From a checkpoint of a small encoder-decoder image transcriber.
Model: 13.8M parameters, encoder arch preact_resnet, encoder norm batchnorm, encoder activation relu, decoder layers 8.
Training: muon at rate 0.0086, 6000 steps, batches of 256.
Data: trained on analogue clock faces, 195000 training examples, 7.9 epochs.
Rows from block 5 of the text decoder, named by matrix and row number. Rows with one number belong to one neuron. Each number is 128 + 24 x the weight over the matrix's rms, rounded and kept within 0 to 255. All counts start at 0. Numbers have three digits each.
# fc1: MLP up (decoder.blocks.5.mlp.fc1.weight, 1280x320), inputs 240-319
# fc2: MLP down (decoder.blocks.5.mlp.fc2.weight, 320x1280, transposed), outputs 240-319
fc1.852:050155115153122157127109156090084116162134130139101122072111128146112118168138065099126094158124076143090149111106143076108140102141192072145111150145129126168157100161184129110090093143114153148110158108122137160128088083132169152100163098
fc2.852:152134108172130045128144021190150112109125158105114109182144170072141131091103103186154172139100163039145128078190166130121164134168139096152112064072139140056169156100149112105140162096154135171164111155122098136131136113138149033120101137
fc1.853:173093127111126105129124132151109102148120126126141131143128122119131108135112119116149164137143143138153111133121116103135104116091121128094138128156170118119151138154181142107157136165177137120149114116123133140100156130108140153139105144
fc2.853:114119128130144160119147086105137154127129112148126121141157137107113140126132126139147106115131137119076072126135131129096095141128142153116125131124117123116133111151134119127125135125085147100146131160151130117112123152169135117142153083
fc1.854:149146104139138129161117113106144146147130130122112130126132137137139133122132168121139109147149122111091153122126120149118124110147138135137115098117116133141086152102103130149141114126095119122133146111082131132135142109140101142133108120
fc2.854:115129166132144147131134107120130121118140130138161125157139088158116115114116130160135161131155141097160142113125153139141135123116119134127130141121115133114088092119110122131135130125171127114125116143153137111127133137122137116125134129
fc1.855:140131096121130096123153115149116104128114107107114158120132172086110142130126152168130116112135079140113125141149131122091117151142143112101117089121133094165137095165142129133104205151082116142123133121097151132072159118110127096126141106
fc2.855:114129174141124123130107132115129114122133130180138130188076136149096133112085137116175107157123187122155134147075142148142142075121108161122127141116115129106131148126114128139149121082151117118123132122138130113149134167148127145139101153
fc1.856:109082119090132128112114121152170163117139094132132123126122148135124135107162139158120149163136084124155144151151113127121156152119123166142153127106153144135129100132130143146082080142120141125121120124140150132148125116113120060099098118
fc2.856:163123123124116125142120134143124144157108135154109138186127088173132143110104159164119113148174154126177137094098107060138132133107140122132131097129135154218147116118142133117123152142132114111115147118111143132144106110133121097131107141
fc1.857:116113139123143119110081127133127146137130085130138091100110128103118146134153131112105127129130153132140155115115127124116122153140139138121119101173131108149122115089134137141126121145180130103126135099142114126131124107181152102123119143
fc2.857:154123120138131113131128119142121119139120152154125130183176166150161136108114150153115141091161111148106132103119128147155120074091134123132133106087128148150125148110134109128122141088107125128130118152123112153132125146110113130125133160
fc1.858:105093114062108111152111103088124149139140119141113125125095119072138182114130133105137180145094110129177129145141101127120158112149141135118113120158131104126117155140137123141099142140153108122109125135104154160109110103111166138143136111
fc2.858:163119119187118130107128214163132085118083115133170141137127053128090079141175119144125072116164208123162138111148154109125138137118135081126132101110118133157125120133159138114172119115095157131130114129121127133123124118129136119150113117
fc1.859:199150111103115167099102153096127079105128126123136110168168099110108110132112127108132077068163086102126114074160123101126062144161152133103141175137116038216112153154150093176094174143139128154159122104075152069123143132137128142107157123
fc2.859:106130129118132096123117189111132122133158139162133133182116134099106071154153121121159127104134104161123114077157150123106106126108127163107131170100116134203131151200173121133141098131102122130121095148110148113114141102130130202149116133
fc1.860:073123102144106109118129135110135108135166121155136105115084155136125128160135162118102180166145131125114107140147142150135119125146094129159125116130096103123127106144130123166154137100127131134150117152090139139143117135095112080114130171
fc2.860:180123100194153118117150205152139157166110123047103128136177073126126118127119103144137151116138125117139147161129108113155147148132131108105128149138145112155105159141140132134092102133122150135131149072137119130121099128176127173114122097
fc1.861:097111120140141128133133148154143141138119145105124141096135131124128099138141126143132127127127124137129128131137116137137148119111130134159139132121130145165089125159112146118132110117125128118146125130111135136116115132142125116114106130
fc2.861:152128132126125128121120141120123101118119132150150125147138088146131153135108128095115117126145139112104125088116143111122120114131125131101124143112098125106122168117147136137135110158135134127124121130133136112123138139114142152126185124
fc1.862:125136110108132123132105128123132140125157112112138114150121133141120140125154103138116147117128114113110124118135123117097132147131182138129120138126114133110129122113144131130131133152133132110107158129164131160122149151148134136129154141
fc2.862:145132111107127128110134118124128138115121152117136124121149120148145138133123114141150122131171130149155110135124106118133145124143124129116125127117148134153125127107118116133123134118146133133125110120106116112135120095117134151135141144
fc1.863:104096107135169121141115120140130113131121126137138121118120131131156149135124145135152134129133142101114152148134147127129103102116134129135132098138080116078142138136118121119110140117136114128108129127125114131111163120151145135156102105
fc2.863:105142135101125082120177137123142140125126150106081120152130128168115122150145140119113102129131094118165132109152115131119136139122129138133131107165152138170174142125126118136154132109104112107127085113106103151123119153115112129133116151
fc1.864:171096150149126154120180195162089174140124102143166211109094061124124165087123130123199148144098152080109133037104086122088151169000084170215134113120088125138149163104181172089169124062021104132163157078115134125128155167135126109150125158
fc2.864:052124159130111168118147151092116107118136135183143131050143040142112132140128132255084227173110125128161116091212122206108140084121119215109128099156122149175199152105158131106232125000018120077134148162173143255126082112162151095125096146
fc1.865:134167130125147116141118186099103120125134109139139152135144111093141119116108111142123137137151132142122115129123131108147127132087099127133134164094147094148149123155122114196164137107148114118136096112173147145103128134219192128154161154
fc2.865:163135137116106142123158152185123117084119138124183141102126135089091094122145142058124088105111139101096110098112117130108107147135132154144134104136068133127095163111126157115096124133094119136114134142084129130104122112095098140132068058
fc1.866:142138099145153101132102116121125136122137119114118140109133120145137116155152139145134125134125108140150128117127143145117111158085122158113130123088113126177113125123114110131143125105130107129133120144122127131138152144127124175121134107
fc2.866:126130152100132146124126128181133144093120149149124130120117117131098100111110133153128156124148135151137126142118114120126141091116121117124131122158141148093153152111124141110112137154150132101136115127115118117122142164145148138133126138
fc1.867:138138112155146123118107176132136139113109116138168137128140120117096112142101115104093118121122098113102126141156159121139125120119092109119132159116155123161153104115123159088162118129139143120147146145121101115133116140136139112103134115
fc2.867:120131128159141118133130172130131094136120125113158136122102077135103118151176144087111098135102173124155137147132131143132148159143130088136122110120127108165119141114100116122174160094143127126120140145106130131124126116123136106123103138
fc1.868:113151091118118139128130151166141149112186119205138155105092101149122139169086140106083125095146142122088144114125123163128155141139119114110135116146131106237122101137137149137093139119046098124106145115153130085088134112122131095097132156
fc2.868:150130139122127122196135117117129102141144162057117107159139159120113112110189114157134100210138133185171122138145138156129138157132133144109135111095070120066084170139134117099180123164141138150143100135114125193127116145101155178138093114
fc1.869:147102110122116123119170139131136140155113096161115118184186101106131144110129150132187119110167105130119150106144141146118113124123154101104121150152141128139116103165144116123138137143146099126147118115134109139104080072138117149115117154
fc2.869:120128160146137115090090086136136093186156120139150121080136084102078078134142118096149126118128129179096146160072179122110133114167139180111126114158117097021121122136138107100157129145124135125127109100108158152122123191166097127136138089
fc1.870:101154155126123126098131143113108123105140153144149098125124156123142119135124112128094117131149127152104107118145109134148113144167142125116135152141115131077131147126098113149168105143108159097121121124113143187108101115166128092117175147
fc2.870:120127095119128154156128090150130131134127142127135136094108139131103133106133126148145140140109147149127124150108147165137159120146137127136126140124135130159121122115135117110113130113153119155138135156121138090131147142097131149114088143
fc1.871:113137120111129122105119140149156113119136145142120120110151123139125144128131104078144113132153150116096149145156123142122115160110093138154114108151125122102148139094143149150110126103112096111132138152154118131120120151137102137121104180
fc2.871:138138137139103108109097088099118116103136130137164119164102122110130134147112100138121149118157129101133132100088167182134128100119138120064132117121120108154141169108126126131121132103129132136151117118105132100134120106113136097142133109
fc1.872:129134101139131122116121121131120125129133127121127130127136115125110124125129122141117140134140122136134133097132128153120131115130130148118136128129134117133129124127126142140168135132153128122125120134119128127128130132118129141143119133
fc2.872:132129157114133115127126133153129138108123121143113136118117140134131122132126126121152115145122150124141112154125135120134126149116122125136129112115119133123123145125123129127118129129106125129136132115131136134123131141129125120133135126
fc1.873:150134111120127165148178102162088093130084144139154120129182151126133133118174103102097089091144148117145106106110089087123122141120149126157110155120138169120139139103159109160129173118152162143161143147130108081107162187160137130152133143
fc2.873:124130125138122150148103138110127152077122130097129147082107138212178149188085126131089197110096090123078136111113126091121171092124127142067124114109122146077161068130093130118135130202112109164143120118144165170143109074093158127131031167
fc1.874:130143179102110153116089042167168093136157081138130118168152088141177144074143173120142084123121093182110148160153122107135091169116087166123105109135113082096187221100178160169103142103143097106134161077187153114113189179154146142106131111
fc2.874:113119149116122090146143122095134074145157109075109128104128185168121152091078109071158087134026113093106122123191181178112108137105132139142133062140120125151168175067163127135165137119121115102129146146207114161140138092141135120108115097
fc1.875:112119123113127070119117108102133096132174113119119087109190145148136127120119149172105113128093086108113112147121105132113131110167084140124129129154169133077166132093121158097188138099172106132160108138130112105116155098163145158138119152
fc2.875:145137145154103104129144101116112143122103135095138089147170147139174153124144137076154107150152141097140143127137108108139157096130107143129128117177068116200122141069118123163119168097066118133112145111126121144121117116118138143139108148
fc1.876:161082154160206154108160177061139124120107104171083085139153084056124127073118111108122154150122095127157073120150115156162144078149135145098158169138137140091168151120144105151170152150116178103088126163123129105134161197133101160127112075
fc2.876:137129088072121106187128147221142061119149140114099117209155095101119160132150146129135102188118149134122113124176170137122122205087120155107124145203140125123210137176080133133103131179102147090104154156074151198154148106169144131148159141
fc1.877:118121091152125147118125134152138103131145141145121148139115157146129139116121120138143129126120178109104141100128143133139127164136096122131105116132155114174153113093136115153181132117117110146120090144117160155158141124084117123106166133
fc2.877:100131161115139106114139147124119138139078115115128128101149081160131108144137123086118139132116111119173114134127114162135137084131111140146125168130087165079164168146127135136102134124143141160123132105129113085140130142175139128127114102
fc1.878:128115112120132133122122115118128117100122118149145130137100105140130115115125116119114119127132148117137107142167112096139129116142142139110128129123133126122140123116119127152159135121155128118103113128097134116134131150155117141138123144
fc2.878:118116145162123133132122121113125125156129131100113108127140142187104111126137126121152166127141140112128127130105147135137115118119136132126124115135142124116150131135123120130109121110085128125131137135157122123133141105124129144135104115
fc1.879:144155134129129129107109131092150133134139099131142152116131130121135132132127123126122133147090137133109119110126137130136128151120120142155137127138128149100145151113160120128127100130123125134120131118086124133113130134144126125140104142
fc2.879:111134133099126115134129141154134141122115131132097119146132129147121116135124131137164113107202126104156143130140119095119147081119124137105121144140094139154156166121113130123124146105130129132152131134171132130113123133115123120121129127
fc1.880:135090129135136133145113099115145111115124149147146108129123147124138111126143161141156106118165154133110128105121160119117138118111127131120129138128116129110145125153145097093143136157096109142119153151156111138161130109116148103127153151
fc2.880:146125146142120098136151110131134104138125142115146127111130103109135109141142138124110113097116097125139117136115129121136085121131133119112129129140147141082109098119135117130156123138156133149128142150090116159129132148180118141130104141
fc1.881:126166101153133108131115101116126136121141110132116093127133161156163121154170153126109072127117134136118160096113056115105115154075099132177128177132180160105139137152105117158145124139100147106091104151118187108082117135112141149118142117
fc2.881:065122092150122194142147098200134186124118133099139116083115155119122158188124116161160101155154138113119129083117128147111187099143134176145135187146130136126081051131108136144150147148135146096126123176095155076118125142043112141137158111
fc1.882:164102121133129126140137131121107160123133136136125115155132134137165139134137142115119143114106074116152112074133136152141089129177112132121122098094166150115135164086140114155149123113089141140191107119118126160121132108063135106119116111
fc2.882:126129103144107085124124108128129107127125128151139138045143170163086097108124100128133114140130164111130137183141130131127124099116121138127124154151093101139064096142134142120126134092155135126132147158092145137144147122166114114138144127
fc1.883:077111191139141094101117143114165142066110143127122136119103112155143153142157143132144107141161129106119110108160131127144156099121081169142118147127134122071087129166115133141190137103109138188157126154194111125136159124135119112145111098
fc2.883:171118151140139173132159119132127106225100149162148145095183124114092068127097125101119143159120133128132120110091112148138098121144130100119124125109114099160134137084159137131119108121162111142128136108043135116120115164128128177143221152
fc1.884:130132136142124126116145169115114118129127104122148173105114152108130102126113143162126150138064127106141139111115136101128140112138131133064093133135127151149104097138143112092104123130115112162153139140089154132123107149194112164147077145
fc2.884:138127105110134139175115110096135179132082098118105114151125073105092133124141111069119137073165091123139091158153130052098084182127130077148133125107166106125119177138113128139145132093129117143105148143162124129122114123103125150133172144
fc1.885:115119088164094131105098117072166103129196139175097154142104150161158096128144137090121135095131173167149146101160161171091116093101099158112148134143101151103100143158177117135126112147140147163147135138169152096095102135123122110116139132
fc2.885:175124152185127166109123139132124138155108149133143150109125160075119140146153139166182124183117110145134133199069124207171155171115124134163136131120146111070088152155082140147106109127092118113129118109083127138138159167145159152119155129
fc1.886:142104118139121150132160133118111120146144126169112130132130113152109105125141100110130128134121115151131119107110124117117124108146097107118130130130093119163121116125093113106092116125139153105152157138174132157107184130098181156145111126
fc2.886:137127137106122113128127093136111142131118124110153133180141136153132137138115105138094139103118134168108139104151087149124123147128128091113127142132196147134099132109150146137142137202102137128121118105083099078115122076159130126117163173
fc1.887:127128140141127115135135134130125122128132136113128125122124116133141126132132124128139109132148118120141131118117132124135122110119132134128132128136120121122139126148133133125145125126125136130126130134138119135137130120133134123135129132
fc2.887:135129117131130140120122130124124142134131134149122128137131147148117128127121133126124145111116133130119121130133128138131144146129131133129127135130130126131108132120118125126122119137136123126134123135120141118120132137129130139132126139
fc1.888:115139151063171086164109106088092126088140127145154142183127118137159077131108076100150106130092126136151098166129040124111108141106156119105096115066089099214127159082163134129199077143112139113150147098158103115143156139229168162154182078
fc2.888:180106081161114255095103127164144142185109106091143135061105137129084112122077143200167143064164152128139075041106177143127110070146130177093132187186164149054182101147128123114099122120149134142143133142103145118135146151066124143131121129
fc1.889:129150119113136138165088135119112136154115067120106144153128121136143132126113092105104145119135111128132167119108104096138119150157143128117130157108124100146155076131155128142135103146106136192187101136155184139160145113148152114129184156
fc2.889:124139115119131144144143091137151112134170122116122114164093133124135094131135140115067089136062127130133102107128114138106151152148128125131124138177111179016112160147142124123136132164160136090123119145139089158133089135118126109137101130
fc1.890:147117096133138173105116154100127119103138123141119106100153115149131096137124139113097143131116134114147120088128153145119119114185163131155146137196127127138140129111116123137099130138063145060129137135124127152151120088166146164147129151
fc2.890:133120148079145147149121135169120114139122117103145115110116151173116137125110129137138112141147139152101116133098107108100185145116131148104126120113162122127146123141115131140138115127206122149136115127159143096130147179102121135117112144
fc1.891:122108131129143118111107134157140132155138132130125140131109129113140130137117130114107149134100131129127130124128134111133138139139143133129124150142138106136136128138135138122109121129119147106150136150135135116135130123141153161144135143
fc2.891:155136098153127108112160096136123131125123136108121138140137113092131118110126145147139112115164126096127126097149123103142112120152132131114129099133138141118149127119125128126133123124132122114134115105115118170130142124116137131124132144
fc1.892:156124107144136143129107142144133107114113128114124140140121109133159139121122126127181118133095120110124147122150123164140133098126114128135141130145143134138104105146152122137116110123066108152123121133155139052129143128132081171114102140
fc2.892:118137138099142140126153133082141127126120111163119122102131146109099141131172131116111176129178130149136102137072154102127141145142132133126135158117126108129090151099107121109134140127189138124118133122100126161129134159100127084128160144
fc1.893:130158142125150138151123157127133105110140140138145123133139116126112122131118121120152098141107133127134125126164117121136118119151130114120136141128135116126127124116114140142143130128117131127122113121155133146136130092187133134121121117
fc2.893:151134123152132128113123108132132141172139141142112139126120145149126126116139133156138173113156096157118134114106138110156125127138132149130124128099113122116088121157134122117112110093148131126130148127105135100128127172108112160140142114
fc1.894:146151139109161150141128129131134102128107160097139122123098099118119133121123102105149110125133069131121140098126111134114140125131142121174132145123137102077144129156149136128151119128113102171105122123163113120123166124090121139087123091
fc2.894:103129098171127122107134143090121119141134120158099136109129195163120113127155113131139152106129182173151117173123145119150113108120138145142130128082133150145148102101103123120113120148160140131129119115098122160111116111171129105095147117
fc1.895:088104158109131159136113081138128126107106170154103154110093169104125129142120117159151203141170129138127134128116144100130115130136114146068132160155143140106151087129155135147119128087150093188119108148132101134068112148152143148143140128
fc2.895:152134110112127123124135144099131122113143107156153141131183127153122193117145130119168063070135111093135106071122112148128161120116130116144136161092109113140126183114105138135089116162128120148120128139154132105130111150098141147133093102
fc1.896:118140116137090127089184087094107153151094116149097159162135124082155133102141115107175113127141095149126144175125122102167120139074136119100129079116126128172134137165114167106159066155162110164113106108128127089069122111146176192136175116
fc2.896:150132125097126176135118140142125107151114114152161126083101087090082092153067129099081105093148137125126134099096100178117162096132102123139120110105152069066117095131134131145133191096075142093113169207076142175102102176165122112147167152
fc1.897:127131125118120129120119140128128121135126137127131129126137106119135131129124129118133141121144120129137129132132133132124138126136129131141125133137132122118121124129130133122147124120163124128122123127130127127126128124126141120114134122
fc2.897:126130131141137117133131128128130125124123127132133124142126129133127115127124130136131121143109144133119124128126127130129117128122122122120126123122136127133128137131111129137117142145087123110129122129120124135129133124134121144130117124
fc1.898:105113105148132137145111129110130150101138089147141156133114110140141119139130147124113091132125124135136130149145138092100134115114130106128121123147110130174145098145154135131096105100120110110098138109149120114159123148166104185137154119
fc2.898:111118144142141130133116153084147114179142166113151144135146122095120112100102116141141142146106112121120100129101133184131166122129124106142120147133142134121166152148141139133089103157122131113120133149102130127116125092103116168121154154
fc1.899:126149148093090151131130119133092130110101136151114166140099163111152123154152148144130105114158126157134113122108135128169158117138151111124137145103093134145135120140116111150130111135101120151129137143103129155091079136151104115143114142
fc2.899:092142123157124158118120093116136148135131173107132142123109128061134105101122111102130157105117120146140139140128164103115091129133129133128127165102132145175144116101136134122117115187149117088138110148129125100123130152103137088126073096
fc1.900:134132110123136102134143090095119112166121167157119163101100128127154127161121115127129135129135097141156129141111121162130137125115154099113127084126143116136145126139127111167093124121070115116125124110088145156099119109080141126125134134
fc2.900:136139139131131096106153135179120095102110111111110122160128116107124109138124123119127117097117142122162142146163129174146152106137142136149131122154091105158141126095142118125156143072171145118129130148143119119121138125142129082138137127
fc1.901:142134139130149136106118130124128127117127127170146136143108124098140120123116131146121127126116121125116118125150112137122121130134135110135139136153112126126133117171141115128132118145163111137131124137106128141133136127102127125137130131
fc2.901:120131108103125120127133147131121134132131119089111117134162147164099124111130123115131116121165159140154132138112141112142115119136133149137128097089165132120137124088120124133127115106095154117134138121136129132137147146145131139117124125
fc1.902:107120134136127134110114115121130120133129122099142139116116128114147130122127120132147120130105154125141135119124132130132109123153119123142122152138127136131138144146120122126135121123085134122125120132111138122128125127148123126132128128
fc2.902:149129131126123128130145134154137154138135120146126125119136103106106106119140133128137143122151115105139139127124129142136138144140133140130124113143148112132134102114160132125124101122155141119128126116137120158128131159120129165124108133
fc1.903:114150130128150128156132119145131112129141135145117116134120123151111104130121124134135105123113125125143120138146127138122130132155115099108121134134112129116138130153106124138132112133122130127130125121176112150143132081133129140100122113
fc2.903:163129119168121131106141113123128144158139158137130133119113139179127119114128128141146149121144134131104136106111124113142109117137131162118128139100110142139110131130121130121123120120140122112135144128083147140124133174146120146126122127
fc1.904:144125137134133133123129129128129125129131121110127127126117128126141127124122126113125133123138139126129128137126116123132127140137125129125130127132129132101130129113121137129119146140148124117131123112118120111136122122156125114130131125
fc2.904:120127134124129115135133126136129131127128127133127128143135131115109127118128127123113129129128117117132117114138142141126135112129133141127125127123148123140140132130128128142133103117117135131126138149136135155135141125119124133126127131
fc1.905:181102091120143172110079113118129103141091130090098132143136097193095139109123079122175158132182069147119104100147114082132109106144167091122144088142105114207132112161173122106011134141083076182122121140150115105147138092090139163102145175
fc2.905:087122110085115097172167117094127119162181108130112119091112177165140156069125094148144175123119204101133153155058155122111147100121130148134135169088142181091123159136103138110200113158169139127130113101149120123120114173117117072113106142
fc1.906:140141196110077116136166055132113160106096085076093093141100158121093105221132145106115053137105136152119105138117132124174121072169136092145085099154130140128117164115106103146133136171193124149172131107058121133073123145109084132057148129
fc2.906:109143069120116129160107162103152104151142128181187122130140109186098170068083119149179181109140142157132154126116072167137148205138147142122130181129089104180203046153157133090128167098033155127123131141199121137119152112113112094096097111
fc1.907:147120151141121134118118153140142132144121130177110161160120117133110098130132116157137151118114121141163094122149134138112138116127127137126148111130152140107115122132146103137123132121142105138137114145143148114165141150111144139148126101
fc2.907:122131163065126130129147129131114113097126125094119115118124146133165155111130129114111121138153118139106126096137123124122095146107125119126123125131084148146120137116120127129127124176120146087127130130124114166126143127151122107135105151
fc1.908:154134120095110153098094122165118143140117117156121095131097113139118155128147124087119170164082115113132121102137122102141109113155096169129138133140140112076131121150111140127100116092163117127107129161144099126150108133151156121135109098
fc2.908:115135108147129084139125079130132104140129131108145135143196087107120140111119167168124074123122122136111106122095120120137128139123130113143131081107120146148140132128127124132122122159120140115138147077117130141127135075138109160128129146
fc1.909:135128127137130140138132144137139133120129126100127138114125119128123139116127133119136114120140114138128135127133130119130130147122123131156127128135124131142126109145120123138105133127112129119127130136113121134130127119132124128131129129
fc2.909:123128118120120124122117125138130130136130134163135137150137122117123115123133135123122139135124129118127127132128124147133119104131128124088126126120132122121131149116146126123139116128149133123132134127137135116124133136122125122142128142
fc1.910:126135094099113110115127143136121101078146113139138161128093136100142157146130135106139104164142099123125107119106135157131118115137135123132113120124139149114156128122136147149149130113162112168115107098133126164106138153117137085149093099
fc2.910:167127151152128127132138174090117114136124117108085126134173119137125117107129137132139162112109121103122142140160122133142175109134124155120129098131136108173155159131122128121109112128066130100116161115117152095115142108102128179130164125
fc1.911:114133076149123090140146102122099146162136111152120147129144118124136116128127151137147130151141102176127128114145132123143117144106125133070109139135116149106144155083106129157116154177121123108098149104116137117104123098145184109153118114
fc2.911:126130131109136099102111134161103126106146130110129142126094108129097143103151133155177075133111141132106123137107117149119173135130121119152133110109096121148117077115121140111148178116124150131132124126140122119140122191155130111136137109
fc1.912:139155114129131127108137133128115139135133133142133134143099140157146129125110153134125158126116151113139108139128107120120136117120121142100129122136136123126122138100109127121157108110153098130126124139112132108122118109142125114120126112
fc2.912:125121149145137137143137113154139122148112134102130119100133100131117108153149123154153128140130111142112162143092138117128120124115127158148132121098137106110099120148130122137120133100105129101127128122128111145122147160108123139133128143
fc1.913:134128155130134139145114146132130129140119124103119128136104126132146124138127128106131122110168137159142119114126116149134141085140133148120153123144140135112117121151128140126139126123133147115129117143146124123102121104161110099132131103
fc2.913:129124093137129115120122094120129113140133147169122128136161123140092134089122116132144126136092113146097115141131149129131107176121135099137126164122114127139107150109144128124120130145141114142134132131095129150135123149102139173128125145
fc1.914:123127119134120120136122144150116125131124130098131119126130114112112134125129120119135127139140109144129124121140128121113131117128127143116132133132113125139125115145130125119136126137146144127128128133150121135133131128121141134114122126
fc2.914:146130121115133138133126114118126136135139134165137127140145125135144129117110133144127138118121158151129129122112138101139126132125125112137126122124142138123128154113119128133119137119113118114137119120106125130126128125135131127132141127
fc1.915:137126131127133134131123127141133129124131109131127135128126123132127128130130137123125131125141119124120129131134128123128130128136126123142121135120124130121122136135117136138112134139092129124127130129132118125133121148121123126131135123
fc2.915:130129120122124124128130137124125132138137128114136125133138127104115144116125128127124139143133127117119126116115126131113140121125124131122129104126128135131156137115140127136146127119164125138121120123113130145124130103129127142131112137
fc1.916:148115138118120151181095124115104102079101109124134153094142148143103158119131133099150112141146153086132095090162157141144137133106145083121114116165161088087129134158146146114117166132153106167165104136117155085137159119127151147131139140
fc2.916:115132119117111205136157179132116170124110115124145132069142107080099093119120132143132113150137165167124146156050108156140178116147113094117126137186083135117153145093149109123122122100120112151151170131090118073109128133101142156121139131
fc1.917:102137098142128143128098123129136148153142093119133152134110126122184149121151106079109114158129101127134156181103134122145149127153097109156125166146130127141116134158101107121086138127088137093138115137105156108132093090093125139111150111
fc2.917:112110157130116139140134108164131106145110141161137140119138161112131109131116129156152157134126155109132090067133141083123130144127126111056123116099147116098149118120123127129145110134188137162129105119160136173123146143154125105139078125
fc1.918:114109114142149150124131138112113159137134129138132145132118130133117123135130113143159135127158095111123122095143125120166132097155109122161131134118135140143143138124148103156077128125126113132123127141126111133138147128139117131120115140
fc2.918:129124166124140117138116148130126114105141134113112126114148166150126163115136128135129111128125112146137113156108108122116139131124112126116121138134092141091101121120100132141139154108128133138137126112114138151124132106115118144135120118
fc1.919:191114119145154155127096150123101142153119143114101146132104133135128144130128132171066163097126202105148150125092084062138086053108167146164131107065110152222101072107130122159123153129075181155154112126113148099114067080074127166147123167
fc2.919:090119176139128125145142163170128067120138128129134140168089210120198129163137130120193080181096146103177107166117164138151109166088137087068124125195148133041147144155115125130172061150172129140121145158169152107145131143129110068146140138
fc1.920:110154132103163159129118123101137143113126124120137147115088139148136114160131108172151077117102155124164158173141130116155140147134107145099110105135088094130142139133119126129171135140149095148095123094141104108123142081156134096146122125
fc2.920:081136135158129107153175201113119143110118093141081138150149103145044124100147158083103172104150155078110097088094127139132117129134135089135129163166134192160193129092153136127117125085094161105116152158117150163124113190119089119127118133
fc1.921:130119087124131134121146136133146142131126122074134138114149113150145145121137118095107147112131142130100134099149127121126149145135143117135142152151131152134122094129110132113148126113173152130118159113123122159141146141176144134114095140
fc2.921:105139127147133131123123137139120126099136108172154126169131113142118093156115116173089112108134149131108147141111081151119107129125143124080124147130119117110094106141137144154134141155076132116115101149117125058124136133079112145123191141
fc1.922:130103146139160141141099170137122124126093095165157138112109106115138181109101132069122109176142089152143139116182148106118140120109114197090122163103152122126122070149126144115163125129178161158145142168134099086145154135134115117120136144
fc2.922:121145137130116162133143148108132149110126157112119130091173097146086056129208139144152111138071175144124119086079125097157127130120100110164135098132135158174139189149092118137139113118121132132115126121090125142130126137127136112151115152
fc1.923:145127135118125140128131144143127125135133131160133136114119115127130119129126132118127116128160090128127121121139130122123121106128127116151112137144123103131123133129129140126161116125145133141120117137124098137127135146102147129119143127
fc2.923:140132115129129125137108108128127134130131142090124123147144122141123144132118128136101125141098157146133130123117116117121141131126117123115126114090132140126140146114134128136111128132121123093131135126115137131120138092150102135143096150
fc1.924:112132098107140121147094105089135138130079138130142145139109147097100140128114107105123109145168118148149113130093107140100164114090127085098112176147154125105145146135140096147090147117088096103134114128188112128093118151116150116124100095
fc2.924:088110158134147110118159115140123139092108125073145129079152173105098075101178138186143132109146131133092175145132145148108129149127127128144127144096145149176174112158114137111118121167141156158122112124084138152120118114147144161138120145
fc1.925:159136167138148212133098138135128094094132163122116128084149155116092094082103130109116113178110110120112117120107188117142120106124123121104138124149122153142075117174150091106099123100126122169165147150241141139121106146116130089139125129
fc2.925:079127138141137114118109116091120177083132106181137153110170112132189087143187148176157152167120146155186162161125073121108123163104142202135137169124123131103135093115129115133129083099132148113154125133062106043125149140111120175147116113
fc1.926:121124131130130129138131132134126129134121132125123119127124118113129125130136122133125125134126129126127126127130131125127123120134125131117136127126117124132131122130133129128133131134125135136130136131131127133131137123128124143133117128
fc2.926:138129125129131127125129136127126126124134132132124127127125144147123126125124133128135135109134132142142134122127133122123132137127133128139125134118133132124130133127115130129122125126135126123130123130132132122130125140129134115129149126
fc1.927:143092139118130117126104120096134126157153134093119115161138144103116099136106119151143125129109133072107139142129101092124159117118118148092129121115140148181144135116139155150124098121167127070105126158123116110125155141130140146140117172
fc2.927:080115141122119152143110121160119158147135135154148127131111103076130139133104135093160138118165109087133152093123098133108117154136123175114123116176120161181090112135115113124116168078147123102119119129090155138107127110128110124130106165
fc1.928:145162119135152132093139112141151134121137148117149132129143135134162143144101109147135127117127127129131141093132142125123130156137132099149136116103120130115126114099101121169163133143103130159126091129138153177114152123134117147171130115
fc2.928:091132133127119062121151129137132091102153143131106143120122123169119113140150140065137126075132126115158116159079137121152169157164128136153122128124135152135170155091122134141107128102112137142135145125106113167123127149161131116106112161
fc1.929:154102142117189145122108122112090117170118097138080087139128150135136134110116071135118135114148119158139126085128091117118137087118120130110139140201152162079097110114140146090151103141128108133172135111145132100113113163132098125059166095
fc2.929:075127131045110074118121092073134104105139125089143147103115146140093131101132115127097108192091114151098110140154150175118132190111125104098128139119112130117115154081182117137076146145214117104142143127132132126136106133039128128116136098
fc1.930:127145091153139117117137138107110139120094158168166131123124121134135132147129122115150178135151153117170122107144134129133116101150154098090136120111104131156140117138119108138147149129069133148082109119087161092107099096138109139125148134
fc2.930:097138160092127104116136094120122104124128142055102119141200138129140108116111127136148109116108066081095137157140128164137152148123131144171136116111154109120177100140144116136105091135176119094130138094173116083135161167097116176136067107
fc1.931:133131136103141146149125172160130165167116156082134105100136040084096156089097149082128135107218064136109134086154123124099113151103123172105124133102133119214147085140119138116177144126166129132121155119197134079131138124086140108116118130
fc2.931:080125113144113103137117106113127080118108144175159152165145143111106096123116137133148122159072177127147063219119138145158117114116112136172134124125082172090103133152118113128107144177103140133140116088042123179099127102144152140123181105